Rows from block 7 of the encoder, named by matrix and row number. Each number is 500 + 40 x the weight over its row's rms, rounded and kept within 0 to 999. All counts start at 0. Numbers have three digits each. After the name is the row's rms in percent of the matrix's.
# convs0: expand pointwise conv (encoder.blocks.7.convs.0.weight, 384x96x1x1), inputs 48-95
convs0.56 101:478420439553425472458446490510484482507534474484443457534466511519511445504456561488496538478434478561471515450546419412491494563473497488476581
convs0.57 083:538433539544446490546537584579501514484571540509475549428540468487443533549505506532494537448475477502560498566539536506532556453430439531527535
convs0.58 096:510445530508449497560518479527502534490532506512489476449503476532509463484463400472387537541535501505563509467537504488468472442491452520508461
convs0.59 084:471517450456488451564551448504457457418494530437527523499513578498529557561475494503456494483584455552498543538562485460413545488517458465508490
convs0.60 092:530480491516449500474488495464471462447469534565507492502492505492510534541497566484483530532471442533537520454470529503493526517497538516558403
convs0.61 099:575524469551504501451511434545543505469457538505452493503446461491516566477521489481494518468467526554481478521546502537537554522435476514516519
convs0.62 083:466543406476512485496530453535545588531502509491499573514545476554490456535525526532544500448486493486455565451561477525559464468496525454472493
convs0.63 099:527503570450477500557516436489441492463525559497577516531537489443593427475555585550452505487503462491494470477499468460509430424505525452562544
convs0.64 106:466487478505460523554530493451480485504591495547516518473448518446582540552547540445553451586487477561479546459477494533581466519474494489523486
convs0.65 090:474528542553520494483501393523434490402494531517413523521542532521526459496551517558545498530446522563552470501494478520493547531473511527500512
convs0.66 110:505514505475445467416554512462427422484516533451510424526499441462518480473520513514531476486503533548543508539477482492502511532504515496437541
convs0.67 100:498562484531539553490512472494481489530543592490537504508508448560586469478494502497506438492460510513474534456439483406548563545509496586465500
convs0.68 106:432487455445555493454486448454494476468478535508561559475496587443471471445480514497516473444435515519537472509507474477540515523534462496535462
convs0.69 095:481444421482489535478479474520487551568441474514567567439489550507528481491521439522450517481529480494502469454484485506585488456476526480466452
convs0.70 088:563506488547452479531539490473417515485550521477461523520454556524461578510524495487538483481530490564451537483559493445583522504517495525487512
convs0.71 125:508467442443457534536484516485547535492484509433523439532562579534466511565528501425558490564516482544494499406461567449521514512506523468597518
convs0.72 096:507560509470501532604572516507509494500499483521448531532517408520512546550432497585475459538525513507468524512522498538473511470494558505566468
convs0.73 098:498542561438468542489580468458506517556527481486526514575452501422479508508455527485531501428485474446521570502475515483467484496489537577488412
convs0.74 096:599523448471446534504511415569456491514486456505530486464450479533503561515529426513494481559482499559463556458472503473538526455552488526534439
convs0.75 099:494503510485467537575501462470441481419508469554534556554572558534482488542557518543467525466536409486480475548506477435457515458494604495483484
convs0.76 095:491543508518562541582487483524470479485523478452499560508472549488571533412503419498436525472504441551550509529468542533471473534469576501526473
convs0.77 103:564462500512486445465467477499500419589495616472485538450484521509502528535507443504480535521496566520532483448452498436469510460527420548505558
convs0.78 088:480473445511501548605428516554538473546552515563539578499420475576484509570470538488522482520538494534562484448450515463496527534541577490475484
convs0.79 097:509515509467465500603488532470504529514481459504564640447502538515527494585505508543522460498512517456494472491518547522496498504467543453431465
convs0.80 103:486433501562511577433441499548469555485476526482480590439460520505495563526518477537452456502467499531487500481527387422539567479532469488454539
convs0.81 105:472589463423467514489490511490443467558468483581515532504521463528511482453494545545462485473508479496515578420521464414478518578498475487532512
convs0.82 102:474549553490504559546506516476533485568567528502410492448524464465504459556440553493540541526505517511519515505461507458551517457489522537508519
convs0.83 105:461486500525546524486528421441474527433497493528528496499426457533526478528466425532488498497466529544469504484506526583478475522412458478514498
convs0.84 102:481516562574520555475501518527533495553487440535529512494522457474487517494465455414453531523526599463457580471521452493482476492453516422512545
convs0.85 109:463418431522468496474493464411504519468485465468505480533464598509470490490497487556491471508473483523427453536554452431490490451510415552513456
convs0.86 102:438543507565467487478517503498456523445529566526504554558455559538578572527481461497492488443559507494467490590537515485539522457461490432494593
convs0.87 090:513479481499466539505456506505489570518522550436507519524493543427493488467475534467489414525520446513546519521444517483577457548506483523473497
convs0.88 104:530460506486464518487522622492522560520475534423583494514559494511480483477484478459533583419549512571473525483487521475540462449503539484520466
convs0.89 099:572408511502524544519585509526531503491497501443434465484545482501460490468487397519507533465579475522529522414481499434505512483525444491595522
convs0.90 101:464492496526505506480463531515489536438513500502577614447461596495552565527522560508442503592539505492457512526567512501516551427472486417491433
convs0.91 100:526548507560513503479564544514559447513480496459459553478541456491468481477478462461492423541496535469516438538459507451475511433433520532532601
convs0.92 105:560518531420560513464515538438411575489516473489444517512570536522545490483496453436505482494538433476522504446427588493443480477517512515526503
convs0.93 101:422505473558484557482504447532484541516435469491454521504536459571455508552495514479550474486542414471532515538497463477534475500493481579549497
convs0.94 100:509465518470453472536495509535439608441518548494515494547522571492483463460553534496519512512553453495529538567547456467503404520521521536510389
convs0.95 110:508512462481491513531486490504558458532514509510469493513517480485505431423453393500478493546489542462585436460549506446586504459482487545459548
convs0.96 101:531536510483489530532559500517480502543472454516529484582481572527480457525473417501436435448581547524490528546528461472508558512517507507521472
convs0.97 110:487484545515423528511556458554502497414564497513510491494473472548525589510588507535504497508445453474459510518458476525509484506542549580488510
convs0.98 107:464480515488499509471446484552504490528506527500493590514406535410566349486476494536559498475480532462507478548480547500495496502519502488488534
convs0.99 108:536485464484487502537472539524495598536439556551492579514522520544470460530450495518461449536491467511548551519552490459450535446448491510505502
convs0.100 106:492467529509503498526526509481481609443459574471467522518537633517515524544519477450507516546502493449453481477593453491423472510487449474576489
convs0.101 100:505480529514508553455516451545485503471466472530495518468434546410510524589570481554564523561438472532468470503494466486498526513500468490532421
convs0.102 090:498531487495476532481447443488472489479473409509508517482478528460476447502446550423480471455475493577481534490531410522483491485455518377564545
convs0.103 094:463428535489453465534486467442571508454446525561474492488562476464454482533589489522491521459479546545518483475474522497452453525512532494595502
convs0.104 101:560471485504499568500505513474451528490458513551489481470511482448539433483489522505540513496497455502408520514504486466498466502531563556476537
convs0.105 107:495452511495431465468533540506508460504496504412492412518460547502448490472473450560617473467557500513421501453471523461541517472531518545450531
convs0.106 111:542479473503586519452505507576427495452517542519544473464523490550409532522501557516556521410583441516469487467530518537479508463548517509496470
convs0.107 107:476440399428477546428478501514426441490503479492464550454444570475502501485539533510561514537489499443511470524468495476580515527568520404485480
convs0.108 111:492494488568471505476528530494451493500583435504523456494505491560553491488458509492529536448495528506497427496504433465462507572539546490468573
convs0.109 104:496481489565514472474428503476507472533463515513554417543489451526546497493539498506449476541439539537528471464534478604617469414486487513493516
convs0.110 090:470500476463476484536496567502450478534498539422559447539492484438485531500543565492506473443475472556454472490497510505535502509606477533540496
convs0.111 100:496515490491490466522464440502542502531509526532456476479513519465509511409619440442538476501484576451455467419463512484445453489513473473530461
convs0.112 098:462475567474536455486504464458473516453457549493506559475480506412495489518467530531427446515502480468487449504497557485463566468476500527499511
convs0.113 094:540528460498486504531526495508542416486473512471542591494494504493454522494499548453553498503419533481474535531440470522520525499565492417530581
convs0.114 103:546504532439493481504553431481492502589527477494421507522504523493549503579442533466570452543559524518514482470523476502436531499592520529503476
convs0.115 103:512553508495526549482600485538505500530502466470436553530527517515515409494467477579392497535464528493511521461519480551522474518522446543475525
convs0.116 094:472432549486534552518488528483541491504505431562506441473544554510518445475479493500509502537438493458453509498547515530520482428459456534512590
convs0.117 082:519432536445433483464523478546485501415508493441503496511511570505573442548481490488474530515565487491534536560530578486438527458512537544461360
convs0.118 107:504511495464459529503499532473532524470510503471467452516482517498440535476522585498485502496495439558531500505542506494534411421535513535482498
convs0.119 105:461420468539510526513550446568422527464452561466520553457516553573404538529565482478527519499454450583473523529495507491515491498516489481528550
convs0.120 104:505497426592497522533519427499572501491528430490473493404459486482465579464514488524497459462452460607544533470443531477513505528547535504476448
convs0.121 114:550511467531489470547474467493440435518488454498518573555487412468522487440532486464426505504497478535496432581550439495476495545450516518543508
convs0.122 105:522515448497531547497534527492477546526462545465475458558514537602515490425496463513509507433593598495465511402533497491506614425485563467563473
convs0.123 097:556489495528521476465539541507427433519483551491515485532454542572513543504541492524501483539518531533468537473503451460468533558425472477506510
convs0.124 100:473566534479521539458554500470507478549462461499503526475491544530524559444561573509479446544510515526482502490567460440608566437508519420524433
convs0.125 106:462483429486503461474412530521515493562453519476530508547582482529524480498527553568449450474513519492512430482476519609495503445449518577537463
convs0.126 095:486540483546493485567556424461474554437466491481571561488493496500508524521448537517457462394571476447551599549580566501501537455484488502495459
convs0.127 105:536473501560484532485524508512508511486488513446554568428431547511458496544461516536491439462455502464483474466521421521512472495458570548512449
convs0.128 094:510468584502496565476431552487426496460569451560498503476542519490462494527511482520509490520491521554507456517416471545504505466519477439451522
convs0.129 090:520532502541454500500491484524414412487472473498519488550547511451535494475572556540526441495530511469473486482532489472518494514528486479517489
convs0.130 090:557566501464530594536486482580475479503476460506582528514517558483462557432523485450512461525461538507447480547518413443575463494498490476470513
convs0.131 103:551499533536481507425471482495510542528478562469538501466501549546557507422514555544518497493460382519474529597516422505508518481445517505500491
convs0.132 099:489476529565539521509505395535451494466542524488416500448441552512558479434510500499501503529503493509555454469448472561541512562509476501428468
convs0.133 100:531548436498523525494536521540509560506456471538562492415482512446466451493497525474452477522474448423507526479446423555513506475552472544539490
convs0.134 094:457527476419532517482492490458455489516421465512514497416511497537540498471499484545559479546456502500476457438535527515440445599557490573578459
convs0.135 102:557428526485542426452514551547496484454491566544444489515579434474473584519537464512501478512441452494502426443517490466543435436483476448525503
convs0.136 103:485614622559484556532553508545480498506512531476449588554497533483454474515512506509522460483550556506434470481524490521481484488552573491555558
convs0.137 110:538500508546522508526514452621484502456608519507463511485541477492457511541457464459486564501460468509474485510440422499540499500520613516437572
convs0.138 088:531471472490480559459500494536547473525524478500518499453537509533517497565503580515514558550554520507460452469565522533507499460508527481492502
convs0.139 098:498486523466470475471429475505481444474468525489514476384450480501491506450481451530503499517474485544542439408539474510527533594527512496506494
convs0.140 102:507452445556464510526520521520573520518535514448526502590498443506451460417534501427450548490534551487447481482487392516532518463462575523511520
convs0.141 106:546542494550521491468551505438495470494531457518478560521563466544558527485516561519518557545511506530527414485496486501467414461509476492500520
convs0.142 101:468513491481464533443469514499525494450527500466554571523545512468522524425494504486485533442480491534472498492528393468524530408463471533546477
convs0.143 103:494513459463498561510526465499518526458566499580433473517568559453519516480557530498497549500458506535450462496517521502471545431503454493505542
convs0.144 105:520515529484593490530450461525496510478430449517462461545473485509530542470468435541458516421488506526595481545546493469428473485501518567511476
convs0.145 094:516562463525477448442501550530432492463514424448544569496455525515471506486491484493536446499512466537421506482483496515460492524561414483514524
convs0.146 108:514536503503529494530515475467503506485551489439545535454493558535487519515497504540529535493467508477516514527497411518517493421547468455446586
convs0.147 097:472467524508570477493540528418532501511458550545534487572509466437501500478557449462459475480480470474519463462530530495528497483497503489514406
convs0.148 094:532488518530452531521518422452485508500508564435496510449438503487533462422497544467476536502483426498547535478440499499540548491517517470584532
convs0.149 099:458536517426477485558502478417443524554544537528548528471484524475477527484561554488531475483605428502442521531589508519529513520497491431520534
convs0.150 114:468498503444433606511558549509505518522508488493519542527480470541517524496449512452530492568451574473495513518539515397513563472561547485491564
convs0.151 091:514475428502482480501505499526454460561540514367536491517532560522534503473451481503437521506489556518543490522553506444480558561461482524523478
convs0.152 109:500437428537464448551548478520409496481498467497505502434457565514440546488550487476441468493511444498419511533468517476513458471423554378543490
convs0.153 097:473535516452529512543497527530520525439516425516570456479457411504476551463527600505425470454492491506528553490452483508504525523487520528408436
convs0.154 101:439550440556524450468535523522422552477485472570509496550513473535451508511553520469557437530499511503451459530463458501447462414450451521548483
convs0.155 098:515530511521471512562530496495453481409530418492500499435518497524490518426451483444468449535505499507596480533465496490498443472563472517473511
convs0.156 097:586462544472572523544456530558588538582485442506512417515507473541520482480483508507539496483474534438477506517465459497513420445496529521544564
convs0.157 106:492582407514574525475516549488476506436417540446496477504529500444411469467517466448464510494457517464526521450484446442524480494505549451554485
convs0.158 100:545503505470475556404538453541485462517466524560500538463488527542592464501418452541587525456526466493576489531469554495546559477455505445498519
convs0.159 094:516555472508505561433536452478550468507541455513489410526494493455518503509456542474436583456548461496520533498577578537479551544447469448497518
convs0.160 100:497539563474540547542432457533504426496480511517441490466494517545540433524525523493515473506551501503496477472568430421491543513501463469552533
convs0.161 103:462537474487523479529490442491517537519463514470493540464482509514469576431505509462580459517499407519523472512510407441560482517515498553481523
convs0.162 087:507522487495487472510477479506473553517515508524576442470424519513470478596518527501540494511515553482522471502523446465475543492507445509525519
convs0.163 099:497499569572511476514487513532480517517528496531474529549451394520486486500554533480460580504423500485527477453482441525483500452464488501503480
convs0.164 102:518536553560438529458424590458517566487525477587498549464540573474502516538533484492532451494515546508499568461546505484509550460457472501520550
convs0.165 104:528526504548501476466478489492474517493553555521493519490478563546515459414481475544561491480490425451548506452504465586512518501467505482459548
convs0.166 101:539468481589487589502505521550534496487503521476478501517447604499485505481538511484539576469533473538461530531503594464487535564466493511508477
convs0.167 096:472509528551472486511463505526416486530533470483540553473469430520448548527595519513486453475456481550518407477480484505494497514451495501476484
convs0.168 109:469567534486442518442517496460513550479570415572487527506545458540528542514515471553551540444489530452552532503527530501479459534572498545471410
convs0.169 092:474480449434502465544548526522442476413527488498453459528484450501571484501530492506510434448481498463549422499391491454488570486452514517516502
convs0.170 103:451433461464490486499493491521514548562476560489502465440487568558463550512491530446496573508479518546501525517497540448471501380577479488512522
convs0.171 103:446428445476530487462472509451454444427499493506532536461523519399546480511514522517550475484450535503496529499459521482468506467404577549450488
convs0.172 106:506500447532437461456603441412540471551492461507502549543505463521481484475499439483458448470438512527487474494564532450496484523530471520437519
convs0.173 107:500491527450462521481523493564523477489447423487523509481471577503540493431471490466525474541550477452476482530442519451610490506534556462452495
convs0.174 108:444541556476547603497512484508484477465477521487493561605493509472515558490496447431517403523513456520490583452483542480492524497566467471525482
convs0.175 110:444565547496517480461504498561522524473479462516486546508541459547449522490488492512526509473509470476420478528487545560458508497495485421510434
convs0.176 106:484534464451509529535531535560549520472513561521489610477530526523541515433504471540541441418516418477501500526480508488547502479573488513498458
convs0.177 097:442537531497516482448523481527498528556458426551498452528465471581480546508504445511537478450430503534481494436488473408480575524480552520481448
convs0.178 098:481549437530525491476486528550441479525448481506467514554553500543477493491472461422461485508533501457457519497484512452504472507465502556454489
convs0.179 094:506501557481549515441480454528469437434498523517421396462566567434481502444550533478534473516482572465529509465477557475486516509512519527492550
convs0.180 097:471513558549437500473509536506456457499456458529493509530492539487495477473522578508562461452503495497485537519518460516458472494495535552438551
convs0.181 105:512505572487526502593574501500497562565472534427537503549414497580502504528442477497515459476533466502474514490471542513511521505532553557487509
convs0.182 101:551528491480499491469543500475549533548449402614481493502498495502497508527508434467438508482560452539517477441524511489535483522573472491535467
convs0.183 104:487446531513520451465523534514495481482532471578450545553497545524543584585525508467476440469562512525456434604491552518517534481538523501480533
convs0.184 106:481549473606481523477478536537484483552506421476495491554456461579520497504482509458502534497506424503472454426520497506463481451524496460506578
convs0.185 104:443481433499488507444520517599494528483482564503443502524500509468425526469503612491446512523533601522538508476511584521495495421538456527492571
convs0.186 105:532481453536481511490478470511386530484444493445517552500484579482527501475499424459552486490519382533463497509499532459499441528495470482477488
convs0.187 094:479484501495411466482513460445519480524516445496440457508503510469509633543427461555455521469436498522512464470464443472400453518513470483512474
convs0.188 092:534456400581436419427476495496492488531531531532553520502568507467470461480484514483490491573426582494563512496478467492479498548470466539461453
convs0.189 100:391564509527481520481545486472446417497496539458469470523550428555525473447505537489438587526540510496567434479483544498487512521497524500522485
convs0.190 104:443479492420510480571517550548531536540488509539603487535490515565491555446528493500482519571501497519401457507460500553481544431498462480509504
convs0.191 109:483483468510487499514537547487484449547463480504556484521518485465444554539537433464502523483526492482438475453429484504540481493533507436509494
convs0.192 108:517546522518468496543506517509513521443536539505484490539531451555560568572489537535447496512424522489529495555527514473509552535549584477478565
convs0.193 090:531526500586518448483467521523516495510470491471451468453453497522519393520518537482527500448432450472478478490459484546456449466492482488576439
convs0.194 090:539528487599530566593506445493510516513528477462433513543450536522513530530510469513436486451424446491523426544484573469436492480513512535524443
convs0.195 107:440520516543476432542424518479495508528503464579471516479481494479482522599518497586552572452466480531480522551504444512552548432486423451544522
convs0.196 105:402545529474472524456438589576512558456525503451447447538560477534520485462537451544456537499456512470536488566524564582487524525478464491486503
convs0.197 086:427524545412582540525570466486431523427509508456542562507510480487479542451408424511489470499488489565518532495574522461589533506536415475509466
convs0.198 095:543508475476501481480438470548502452555449538485511495429503470537567469506481432522428474510571479470457463473412531466495543467570479497539495
convs0.199 094:501491508575495524566453455528493521463459471543466517503507477451567417430519563456546522449482502504462520510440471487493498483529534505522548
convs0.200 103:413515478409525529477477569542454538504509504523484497481510551463480492448481483448514526507475475546637566548473449518546507495466513424499510
convs0.201 108:488533489465524531516468473485412551520501544533514505545517622539514481460508509463500457451466445557530521570511505423506459510512507494475532
convs0.202 098:482584468542530510504489476499528545470547522487400454621521522548559503476459456520468465522441412507527453469492506508548489485427505458504554
convs0.203 097:505503484531488444452511506582528477488528492518459528499452484513461468450499544434550468588480510549528542541534454498489475521533544538540529
convs0.204 099:452451505482516502578529506439553559523488482500455501477542543530471520496488500481454464512526539450504497435509558568571493523492471482465451
convs0.205 107:567477531461532525476532533446471526484540555470515473553470549516528500505540628508489519503525446499554489485449527507493476478502481490573483
convs0.206 096:545519481566495526489517461482490500490421484508501519513475586532511553481486438454499503442443438477534508547490522448414525547438488528508490
convs0.207 104:496524541572463494482542439506518503503547482550491473474527509520463453467526553552417549512477476490492438484429480525450449521525433579440453
convs0.208 107:497508470456533535495515556489489508496494479386454488509550513506540519410485510508519460549568491510462539472475583444439541465528455489487486
convs0.209 098:523533460507526561479448439466527513494490542433491486553404596561526509417522497521494506521463431469484426501474476511436498488470537512545478
convs0.210 094:489464550478504545523514560480544522543460514449492449514473552487495497452463414430495501504465576399570501462548504479544492484435460511490520
convs0.211 095:458481510514475526545482548515489463507475459485500595486538560492546487470485500469463509467417552497441467548524451492483492569420471434461511
convs0.212 099:460358464475449492452498552473516485497486538474531537509540493426512598509504481540479508453481418441511465497529487518517466433530542456537499
convs0.213 091:520542513461505518446521501502575515561516560437517469506503443545485506469497512471522401470533411589403490431473496533542484461493528516481458
convs0.214 104:513504503532566483526542475540530511535496597459489572459516423550473535517465524538513479485517512519578476494603521508477538512522503464522437
convs0.215 088:493503579493496468525481510499476507534514500524564430472467506539533511487513502493458502550443542481519448517513521482477555540486526581454434
convs0.216 105:556500499503484417476578441537499544461469479464525563523511492481518542531516518466548521559530497471466487540480507516489542547538492523523480
convs0.217 093:571443515448466512440566533496430557581469463464493538481432510485492479476582447497561544472504586448437552522442465515467482504551452492489470
convs0.218 099:513600551569473580503466470512490486522517541483483508512507555516466501530547508427562581503546553371461487502447455492526464446458504431467505
convs0.219 108:467532515509470484503395431476483499543516554445466466500545442533500516493531534546434466542500540503458535501513505498506512522446498455570562
convs0.220 105:525536371564510511438456497427507569493550526547439492484520500536470522534520498462468534459471484508501507470486538578565509529515478483423494
convs0.221 092:557617523507500469461560560470529481457521516483443519497574497487515511520533472455454513442497459545464503482506427586492475410480497455434524
convs0.222 097:533444489514537498486511555463496503515476475540468535543451491498588500451590491470615526445496508439514563479538498511433528539459481503504496
convs0.223 100:501438474552476429439515506496548481495454552558501481431532409493497517464559425414543488473434454582530508435519521436537501451451456532487514
convs0.224 094:458436474546473512563531552525527554535491506503526486515490449492577542527481512499447505475435476486476509512534486517492550477477509422518404
convs0.225 100:504581491472471542468504496524561472559578512487523545463416478505466511445477493525488458438524435594514514511566522494453507485454472477581462
convs0.226 105:540526482563486537467584539504443543475504578469498521467523582475465512493516520470443520510451497583515493488553500487501473518526451482456563
convs0.227 104:468499426537451488501453524545462474526543458501541534481536454488465456541504577444501453469515525515548461484458484519492553563493514459492454
convs0.228 096:496492500493490566458476530500488505510498538513560554464500507472481527536389476506441564464475441541469476503490523548513476479579476518493551
convs0.229 098:523487518474450545455501536433538531554497384538486462482508492496498459449517474480527460526549513480447513471448465496518463484513503460468534
convs0.230 101:528562511462530558556539554510535494550457503465483542473562492498392522494609503499401548475511512491484530473527489502527564487567488458467564
convs0.231 103:441457510447503510504573506478523557508484510513469505438426510494504488423491496550529398525520535471482496454548491534526468539570502530488457
convs0.232 106:478550493464519490549522477502475484482458515493519450472478430529446498477557416509498507447542534524553486415496461409480435536456488429513504
convs0.233 100:533477534497435478567490489570538465513514598554588514506495492559511475522512543516566498478450556605479539454500454481469458442512514509495442
convs0.234 105:517521464450438463519517476419511499464527494407461528540466476471459506482585562529472546517439532481503507551483482512506454474549444505523485
convs0.235 109:496476465517462471464543487498462521476537486543514490495515445460521484430580427505512438464532540417464537475406565498427525501544519561534520
convs0.236 103:487462452515508562466554492493515508493508547456387471503496475475548527499534478439486483472489504463446420410527537464528507527481452452574557
convs0.237 101:470498514461538529443436528551538514518528555501504537566444520544478425542470494557549414528470480485431486498472433404505501490484549471528560
convs0.238 106:523437509456513415524506541559467499487514535444519552553466488517523499582465508547428547505434492479524458557458527486484488493486550494499563
convs0.239 108:494481566504489479504432452477537501493482560473590573457507499535550470537448483467475501513467531528534504483525500438502473582569496521571549
convs0.240 096:450578482486524497486495415513528491442498459455489542550429505487515493507518526535549511489490563475495463451459498486464502556546519552471460
convs0.241 090:474462517470533483470470537489483415495525564517558507563489443434532483493451491483451494512496536558522477474492563536496564563499473531506463
convs0.242 100:530568541520504538427458468430581500524552524481558530435512511458609456418556490475565496514470525517445545507478496484449501520468529508499493
convs0.243 092:505478496433531451550596518476530438568453533463556537436472479526468417511494557495528529546535460423529509547516550476505548513497510474577477
convs0.244 107:574517569543500525466504507464456473424421503519555495507484498434520512416477486495511510545485477460554465446416513526480430548499487496431506
convs0.245 111:471548472533563504508420572507413546473515526480490537548459526471581455480500467505454570443480545522501513476495533447449537459489502534471458
convs0.246 101:472481479562452543445498468509475500591503537499511497482428426498531487544479499451432467564550492468471453504412491471557574480514473474510433
convs0.247 099:490524454511509522457516475510411488507556518491581493525498509502448495501577500450489517467477547529497439424493467571485485556551539517574419
convs0.248 089:530512494511438523496502400538561515520469461442536551493525511399540524530509497537492496426540455493487461489442473452519555506408498542490513
convs0.249 097:549580522481482508485588440440445521530511495513449467534457559532488489517483536498512459434497490544528479467569468475500507525561493500410495
convs0.250 103:509498448422562605535498541506522492613497449520504542547521547491522499508502508484431477559535541508466530542486555529436508549508443494497496
convs0.251 111:542434446432446541560495492432551497516507542466487489511413550434521518503513466540457481532488564441485471470559441460537526462540512505513439
convs0.252 094:481521507517494498478496491473437506482467496497513531494529550490446465533474562514484483476431456551523512512456524488494440483459499497473431
convs0.253 101:437521500490545465450548511571507526484565590519464519471465486475493496512554510539555479490473468475413532547542431478479518505525479554499442
convs0.254 088:500509517549490507465517504562503472476469512564495547488558475559461524464580482550527478570521520538478420528503454462494557497486556556544456
convs0.255 086:561501504456535487511500473628389458503476519407571542500516433503531520597477534468520537477442448514525464521507546498507515492501527516496464
convs0.256 100:514520503429478542535475490514512458511547553570453522429517453421521502541504500550552485514513544445510594494482422477525466488456394497521524
convs0.257 103:582439550472527436431519449459502429487484525553495535558460515540532514508449453455440462464491527566506446426438473387519543403511457501480471
convs0.258 106:562512472438440528459550482490463522495501524435487550564540468518488496559560482508513507501440485475521535536486462496532540453488498455464546
convs0.259 107:480518499482493461470521597425498522495451486503522535494399514540502493456530511500557522510596558558450477557490493526494480532536398512547510
convs0.260 094:533402459488559479475566512468481590472430504462456511516579519501552529455491514543541528498494538511501457511519474447475512525534445457551561
convs0.261 096:462481523485485537495528520495492486459544496524533551594473523491493527468451506578485445440525491461499481556544505481443519486505521530499434
convs0.262 096:554506487543476508485511460416447514441531437486548486492494493460493430500570488498505513503526550448523466455540499465470533517470535509462508
convs0.263 102:469455560502436485530474559438533500482523510530484517485532432492513450491506487447492423498526525437426515499524472565460509459475498492489473
convs0.264 096:510482440480570525597481439469527408521491548561441510543540457540507443473505511527493418531556548562482480499523454453534538593515519552508490
convs0.265 098:498593484474491454544527459501446434534450530505494506511489577469548462468528496528449504418487501551494552467393447524510534529468540499510499
convs0.266 093:494476512493507426455498512532519535524474558517548441488480459501505516490488501500431496512470505490526540438494473607480432441526508476496510
convs0.267 095:483461567493518494516504493545520465562468492447528430452438477471574463478530447578498493459499572497395476614496516523504525502491477464505539
convs0.268 102:464563538453517586592494526558434474468537533450476518474522549512541506545511532499505520444481439541406485544533499449561551469503483487534538
convs0.269 106:452545503496544598525524512496487508481512535491476479514524470544503522491496493485499497506402477450584430515432547465510487445497543499561551
convs0.270 099:472541498494479479560488520512503539435517549528518533505467488551501533511524611463542412473463499487450544485440557470469482530547472583495403
convs0.271 094:452467528463543511529594532530479490459533489516462507510446469510442514456472460509492470525504503515588523559478454473473551467468576490484414
convs0.272 110:514484442480530492490481536479574543494499548553456458504445484455468519514529519462484499445531572475505498494522505512531508449543462550444526
convs0.273 098:506512501482472451414553423463499494535468508550491535557509459499482480503492566507465409438528588446471497499524468473443477521456484529492469
convs0.274 098:407477533497536526538505558481507395482469585522495458547468568501531484481507492473536457498475518493502446543461498501459488476493561519505524
convs0.275 100:464609470517463510458448541427516521504470507561445447508490497541477519492528460507485480494481440542505518436518517462499496523582488549508440
convs0.276 106:451501502447492516489529438527484474501549478507453501553531524495521530458513580516473480519496576516555438519519431469517500430523530497493508
convs0.277 104:497484492563441515556484513479565595471504530442525475502549474481457564522484498497468528495443568496498488548517490512465484519522578562526524
convs0.278 098:514495486538608457494547512491456428502511430459516533467446524469519511487523579480560534465534438584493475566519530454471454425527483453517466
convs0.279 105:499535546522511495542504486418528553527472433502492527477427447492529560508540479525477496463483535578508480554443460469471499471433486493502501
convs0.280 110:623487472559454508507561486362515531494426479450514512514514528522455483498504515553432470456488534488494515500520520483490504464531462547516544
convs0.281 094:530497512577448433515465513542513441485559463484530500514453501496494444569421481459571483556531513480443494528448510469539475409474508463482533
convs0.282 093:503463500539460525524475458522496514539567477492450554548544474543514470494573522470502548536481477411509385464541505503504488510501506487552492
convs0.283 097:554539544505557520511603486468560532474553525492507442465441480498518529524556501497510496503481485541463562504595520551454530436460505495513461
convs0.284 100:474501539514536495462570417466501518531477489483524453565414522518515426513392517459496504467547463508502495537516469508446451442454479476469497
convs0.285 093:579502552601510534529576478442540472452492509532513526534506490537519435449521501517552485476481509497506555500509501499488493498490441546515547
convs0.286 112:487534544459500514512492568454512556465542480448494532512462442454561523462488485585466493470490568460617460448543453512546518458516505508471457
convs0.287 105:494442558467469477445525469497475507550510489504451456506508522483517496459494505451503535426515459510537493479435552490450484527472464489470565
convs0.288 098:494540470446517524509483511526489488460523463551445486453535477462451479557515510477538456442466525476490503452470561527523481501467492564465571
convs0.289 090:563550519478525568479567513518485481462455518473515479473491524505471552400461542453526525472477534491510497509476447518515508534503558474506534
convs0.290 100:536489585514531491503543580522504530469561601517491477541473464501462508553468548503545566558438502519502486500454475525448516526504574430550530
convs0.291 101:491481483549502481467425617525429510496500559399482486499496571476568552472490447468456497511437491507519511459471502488516455506478511523524531
convs0.292 102:499547540510450564492598446479485465551518430421550464488524534498536461569502445486489495449506569507468533491555437486503484463546476522462461
convs0.293 100:504469446563540545481560511521558491465457467510412448470500496520524508482567492412489446523432557438444462543458528529430481495458519452557484
convs0.294 110:510548511515611512555482581540533490498504509504520463548547449530477584491532435501468519444435453517508468520411517517468463532555473538526616
convs0.295 106:512558468540496531507475445478566528481523488520487507487467552556491551503432426467516516438401487533566475566455522546476528529531452484490440
convs0.296 104:502485443470442521479506514497453608396472513496544492493491488507472475554512514475534453506423514494546557470517548577504526541492474481492551
convs0.297 098:430563447463488543535441471513495519563536597473558504494479489545463442487478515511488539531502501494491526473471467503467579490495458509517481
convs0.298 098:511506457498526518523475479497420495516550448581511579509539615498552487462440518497486471489518434497513484511462525429443518508404499551544525
convs0.299 106:481508511435437492491557544508516565500503473448478550551435566504483528506459538517552461449536477433519547455469542462557500450523514530520449
convs0.300 097:497530526520482522445557471545455597524509438484504453498517492518479484521452490448451489518505421446580480457511509535506493566483451511505488
convs0.301 094:499529513475412565507455461485466541517512446517536555502571546522492460474508580467561476518486479462478477521431478569474479593495554518532505
convs0.302 102:537492484458510565539546509539505530525473475554511533602505617533467514441517477518511556503596486496433520544506505447471518526468472532508483
convs0.303 116:528466501494501509540506512483512614490509528391474529533521600466593553512469487510523497551480493526495520483431496489579516490425512496523530
convs0.304 100:507535507541441525514497472469448441495542475427454484455484527515502444534479496458479605518534469538464495499548429445477552494537481478586547
convs0.305 108:439570490488477556461481502502491464481434429506476577463545573544548522484599458526490520464521478476465521479528530453513487399506517485493542